Rows from block 5 of the encoder of a small model that predicts nearness at each pixel, named by matrix and row number. Rows with one number belong to one channel. Each number is 500 + 25 x the weight over its row's rms, rounded and kept within 0 to 999. All counts start at 0. Numbers have three digits each.
After each channel's rows are labels from the 100 images, of 14848, where the channel reaches its highest value: "strongest on" is what is common among them. Only what is clearly more common there than usual is listed. The data: made-up ball-and-stick molecule models. In brackets: how many of the 100, against the usual share in percent.
# convs1: 3x3 conv (encoder.blocks.5.convs.1.weight, 144x144x3x3, each kernel summed), inputs 0-71
# convs2: expand pointwise conv (encoder.blocks.5.convs.2.weight, 576x144x1x1, transposed), outputs 0-71

convs1.51:472531521492460519523513462527529526530479520459509519492474496482470501506417469485490531506508541509507494507509469489499515447510498507516520515466476491507534516492508512497517527507507464466502492494482563507522
convs2.51:489468486517538484505465473487495495540490516474512498480478476487508481529512520492484497483484557461438542480506496476520479536550506491506506451501495501531492523508510533508490556474495507476505486548504468460462
strongest on: small balls on sticks (97 vs 33.2); balls: twelve (37 vs 10.5)

convs1.11:474512495468505471492513506511512497499522548507474498501464455528498520496446516487513545532488444495508514493433449497488432503546516452557500494490511463498510466497455503513523486499483502498493472531492536496498
convs2.11:518495503489512499520510501506466472503515504512495471487501470513483470561480553551541511517523502504554465558509498481432505506505520515545506496447517521474458516503497453474546487521495508483500477435501470531515
strongest on: balls and sticks (70 vs 34)

convs1.99:510530479472479480461487473494483489528537546495473503479448487492531510546495482516517506460482462500494519477479489528496436459513464491498499514520489515509508486505517513521510427495539502470506472462495521524498
convs2.99:511503533525504500532524478500506478464470483547436503512575533504503528521507494505482525493523541515489473498547484524474506505531482508498513529541527499495452496512505523514500449505562544488539515498463520491508
strongest on: space-filling (100 vs 32.8); balls: four (30 vs 10.2)

convs1.55:507517475458481509485474507500498483482491481502471516473545493496522501502522499486529520469466575468491473570485512472478580527529459503480489534527573508496489470487478471508488506493494511530495476492489488526491
convs2.55:551505502483521468439513516492520479568481510501464517514497519519495545549543529506484567510512478506521537527509507526512509523491489530526481537473472519528460559504514537477488483497505503510540454509483503457491
strongest on: branched (88 vs 54.3); balls: twelve (35 vs 10.5); balls: eleven (29 vs 10.1)

convs1.133:507512516473496511495431487490456510477491506497509492482483458536501482487491496496505486527506423514485559479422492520502465471502513484516475469488477490493561457504500480505508488515460475510541487470496516510499
convs2.133:463518545504459437471511493499504523473504470519447471504483489460486505455471500499511473479467467490486493506468553480505461514506507497584525476483473529486517471463514507491478509468486513544475491451472466524480
strongest on: balls: three (29 vs 9.8); balls: four (27 vs 10.2)

convs1.132:449489487503510507495529531513479483488475497523477500501496481482523520501532527482497495506480567473480467486480557470472546463470498512520494519521487479483532508472491475507443501465472461520496515508500505475472
convs2.132:436479484488468471559502494545496518513500508482499496515503529511490485535461509477505485502490506489540520518577484507490489523538474496521502496546525540519502530521514487492513509490491489453477498531491474485519
strongest on: branched (82 vs 54.3); small balls on sticks (71 vs 33.2); balls: twelve (54 vs 10.5); balls: eleven (28 vs 10.1)

convs1.111:465503501458469490508496522481501494523519488486513523524501525478446498499434502474492497504480422503476522493473482474484470507530499540515476524471509481487488498503512507490502507517506465516492512456488504469513
convs2.111:510485475497565490495456592531472483531538522467555494506474500482529493554478559481517469524507521497569514502490477499505505508491500472528484518467505471481473502548509506504502509495538486483534424489481529494544
strongest on: balls and sticks (74 vs 34)

convs1.13:481519527496476496528545500467493521475500473494505515558485517477472497503460466526520487544513452494476483490475498484487469519441522465493493508496489464508493542488519505493497524544495538504488490512476487447469
convs2.13:488471533471494519513474519505531511533501456476510510525488517485534549518512475484488504458526505494495545499473489482480482517492466500435488484482515489517516509535528482552517489511496413514487482475530544493483
strongest on: dark backdrop (89 vs 49.3); balls: five (29 vs 9.9); balls: four (27 vs 10.2)

convs1.26:516500505505533521526502469478520504490507484500531518539518490460500477478536486544469489523482470544465507519505489493512477501512507497504498525544499498511506487449495513476512538461469509498472531495503568500464
convs2.26:462532498486468507500463495485520483522517470521445485473502470476503526510505512514492472505508496492556542509496487495479510481469448484524507472500495485534488544550480533505520475524513523546511504490546485490504
strongest on: space-filling (79 vs 32.8); balls: five (25 vs 9.9)

convs1.83:449487497523505500532541545549512545478489506523481494542516471482506487463539486519510514501493522482536471489534530489467533484479462472477496482497523489509503475425509527469468526509476510495491479507514501481481
convs2.83:506529530501547488512481528510511484477497479518521452515465510507478529476486510520474539482479501488498518560482520466506504504511470502535497483503497538487483449516489515499539504519495509541475565473489476492494
strongest on: branched (86 vs 54.3)

convs1.79:482477473442460505482486520495504480481456494490500538472475513459486539501447481492450493554514546460505507524514493451502491499487506465519510498494506514508504446462443498484498508537497496467491492496496508467486
convs2.79:515505515460522500516473487523454460490480496434505480452467504502473502492498528504507477476466498487509531523478542515516499510500500466522508488491529521532498517474503495503486516503509520478478453496460475472504
strongest on: small balls on sticks (62 vs 33.2)

convs1.25:479510536501485498529522519528528495517495530546556472534506514492482527501500485526542537503533515521530486522503501516539513535504537504496533505513535480518459491492477506513536525540538493487522541515511511510532
convs2.25:481482495525457493507477505486482494466484497507450498514511510531551521465554476485446500523513523488459465478538473479500498476469519478443499495518495529499494522481468528490491504496470529457484561475519468478516
strongest on: small balls on sticks (97 vs 33.2); balls: twelve (30 vs 10.5); balls: eleven (29 vs 10.1)

convs1.59:456494472475484446479488491551489523471508533461486484487476487531478492472461490494487502480463498487510446452467499494495529468506446489498474505484515444499482498458503499502447487496494489488496459467486498506479
convs2.59:485513540488507478485541488472486524520508486481541492525467506484500496528533485461490474473488493506472498538505481516512498483528525488520506498478489560523515488480525514529497478523492463496502514486512475535508
strongest on: space-filling (79 vs 32.8)

convs1.19:489492470495510465494526539493488525471474454510506502516454438458521452475481479546468494511499506510515521519510462456473537572533504492499513489505515497508501485486486498469517473525471485466517469478477538478454
convs2.19:496499473492493492482503500501540476476476495506543501476498492538497514448500581515509490480514475512496495503474495486505524476480529499476529497530517501468473512554485507490527489517506506524507538488468492511489
strongest on: balls and sticks (65 vs 34); balls: three (25 vs 9.8)

convs1.81:501457463492484425506505440459464481487538519562506487468512529496466482532505468493507435486498477488511470511473471514495495494434491513484514491508514501489483483541450494474499478516504492479483476464478523544449
convs2.81:504551495527440487474532497493461519524532511487470495509497512506459478506473480493493511484515492481490472480532509476532492520534532504495523513505596508487489514456534506522504526499499467481459525474520549506488
strongest on: small balls on sticks (71 vs 33.2); balls: twelve (46 vs 10.5)

convs1.22:490480480458508500510530499525453536488473466484529508476506478509518467505485471538515517453496566498508481512493521512521542495462482503451478537481488514501486536513456497499504482476479482490517464462491478507498
convs2.22:532514468522492515514456514524505508491554510491524524497541531481502487477520436540503487470487462507563519514539497448525515489524518495502484491498519464440483537515467478485546508511516474470502481497468485485521
strongest on: branched (89 vs 54.3)

convs1.129:487481500484504488511484470503511489512502544475531516489454440544507530477484526505504561538498422519505520473470489488493430496506499506518498510531505475492493492494497472460480501544537463491503504496515544494497
convs2.129:506535509487538488486506444489553510482466518515542499475521528533525491500504500490483493537502491512519505543502575484548500497517475456454503476491502483519491482530503487516460514498478487480453477519536506517473
strongest on: space-filling (93 vs 32.8); balls: five (29 vs 9.9)

convs1.23:484507508518479487497525518527494515507501512510539546508525490477503503459475508485495501542510551492467560529473459510484522497481503452512479496518538512496534489470506496467489504498509475504525477473467557508482
convs2.23:522469510491523518510481510476472477462465535497535521483506519531494492477491453498505450537476511501499526471477496497487505503483518524514453498491494532533534528482510495487443509509486479469497471512471491501499
strongest on: small balls on sticks (80 vs 33.2); balls: twelve (34 vs 10.5)

convs1.75:468479476521476514491501515504490492490482530463500505506514520490492500497475483480486515524483525492481489472543516499503554454491483503498472503507520447513514479456470460494512459506481481461505460478488544510479
convs2.75:482501541529514531488436535489499508508446534479442478508547528480457459527464533501489483519492494510490501463521542505522463510492485522499476491532523503528531539481499469498493505479499487430498472494460487480491
strongest on: small balls on sticks (90 vs 33.2); balls: twelve (47 vs 10.5); balls: eleven (29 vs 10.1)

convs1.73:551511468493465489475493436496484536501505501505516527481530457495512481498537470529513510510477503472506525459526479501494477486500493444461484514523485482519518498498441460487503476483532504524473468512492520521482
convs2.73:484495468447460496516457494496522498439510491503495487517526533529516488451470428496480485487476487493548487472516443535532491497497486527497519492461542465527487535490472491485480509521464499474535497517493505462509
strongest on: small balls on sticks (71 vs 33.2); balls: twelve (26 vs 10.5)

convs1.14:486465532498531549511496518499512484515481506530501537503520522480484519527490522495489489505478519502494502514491478513503510531572528429506505462523514529500507502496537493501518527563494498516506546473509522494541
convs2.14:504497501479492500480486500532468512509444485480477528490462452493457495543494532541507501486508456496467510452474510555459524511513517468467497514491460527467508480500527535509467479486492523541518502521500455502486
strongest on: branched (86 vs 54.3); small balls on sticks (83 vs 33.2)

convs1.36:537528523490484512517485515497498475499474538458515538502506476510499511485489481484508505499487463455466463515521490519501504481504542501486501533457484544487500504516487537473506497498475439469461535494491471510499
convs2.36:514520489537509498496487497479432527470507521536481495516507439478515450486506473515492473489504491499489458494536457517467502502477506501472490459527496449520470511492510520524485458494496512455537509485523523511525
strongest on: space-filling (99 vs 32.8)

convs1.54:477527501518461515558489524465517518533534501522494468510460484492506468524449479491441515487501447521482493490473498509524442510533488498503526465500495488492480488525515469476506522522503470533497510468486520492532
convs2.54:502472495494538452509464465506471487477545516480526507473479487507469515530502540505528508467499501526526477490484537464493486504507489493546498458507545517489467491460517509506533475529510490490502479492478486490496
strongest on: balls and sticks (88 vs 34); balls: five (27 vs 9.9); balls: six (25 vs 9.9)

convs1.96:466550516482486500535471499507507464513539484496530493519473524461518500457490491475480503487475424525482477498502479487517431497520493493549478522491476467494543557492515483497499534538507480489510523463500533509527
convs2.96:473511486490527527488534479471545521519528486506538496507534541496488507475511492466449493504489508497490476441473511505478523477498467542488501497503516471475505481501493537537498440523534483508493517511511553492526
strongest on: space-filling (62 vs 32.8)

convs1.68:477502488452472434514509491522483490473491490497504504477479520472478507466478479470465490526469493500520520450475477478494536495447495492511465508436464510509490465447474550480492491485487524460484479512486515487484
convs2.68:525503524525507508497458468513520522514464513486469487501496539503505504468487466501478478524480508486483472490485495498513500486515498495525476488489446499486486514491495463449496516495484491528503449506461498517463
strongest on: small balls on sticks (87 vs 33.2); balls: eleven (28 vs 10.1)

convs1.76:496499514470478503499478506450522502524518519463515504524506455433493529508447485526489488512520444508518523487446500465499448495462522536512518516434447530505541518512481502513493524521528495484499513491503536489526
convs2.76:479478493503490512516451501481472477533494494467502521504536480482520506425491460520462537517493489512477564465496502479496508558513491506463503506492512481454538496509500518512485518468486508490489534471520547474496
strongest on: balls and sticks (63 vs 34); balls: three (45 vs 9.8); balls: four (37 vs 10.2)

convs1.142:471504519512492501488523484518479483502511508479500495493450499496491466479463491515501489552484565479496554491522518488493560503448497441491496505502480518517553485475465525486467481473516483487459481488505531497504
convs2.142:490508476504504478501523503501476513491488500446515522536493480504465497548478534496517473459495559490488514517545506524489504501539505500505564462506517554548504486446491506510520529487505504491470507518473489459469
strongest on: small balls on sticks (91 vs 33.2); balls: twelve (38 vs 10.5); balls: eleven (35 vs 10.1)

convs1.6:472531467470494528494524482479467519508473474508493532465529513462477505506454487476515469551533512503505508481490455504486515507469477497492514498470464527535510519473505519485495529502478492511506518437471521491514
convs2.6:492522517513513519473460498500519461519496504512520501490500436520496479480492475509475501490478504485470535461504540495495507502505479535446470439489495501475511503467491524470513502492481465537495498538484500484512
strongest on: small balls on sticks (98 vs 33.2); balls: twelve (30 vs 10.5)

convs1.0:522511520494504484506495442474484484507465491448496522528491459502482479503447499474456487516479540478500507521542521535491522478493481515507486528480465500522561476465502499523494462495466503496488500494492558512495
convs2.0:506487458497506514483490502477497477520517515495515509509519519498482511493475510516537481464502461500537497520454465506486494532510570494494501489478489515527544494478493496500505546515514496489471474510480477446487
strongest on: small balls on sticks (98 vs 33.2); balls: twelve (34 vs 10.5); balls: eleven (27 vs 10.1)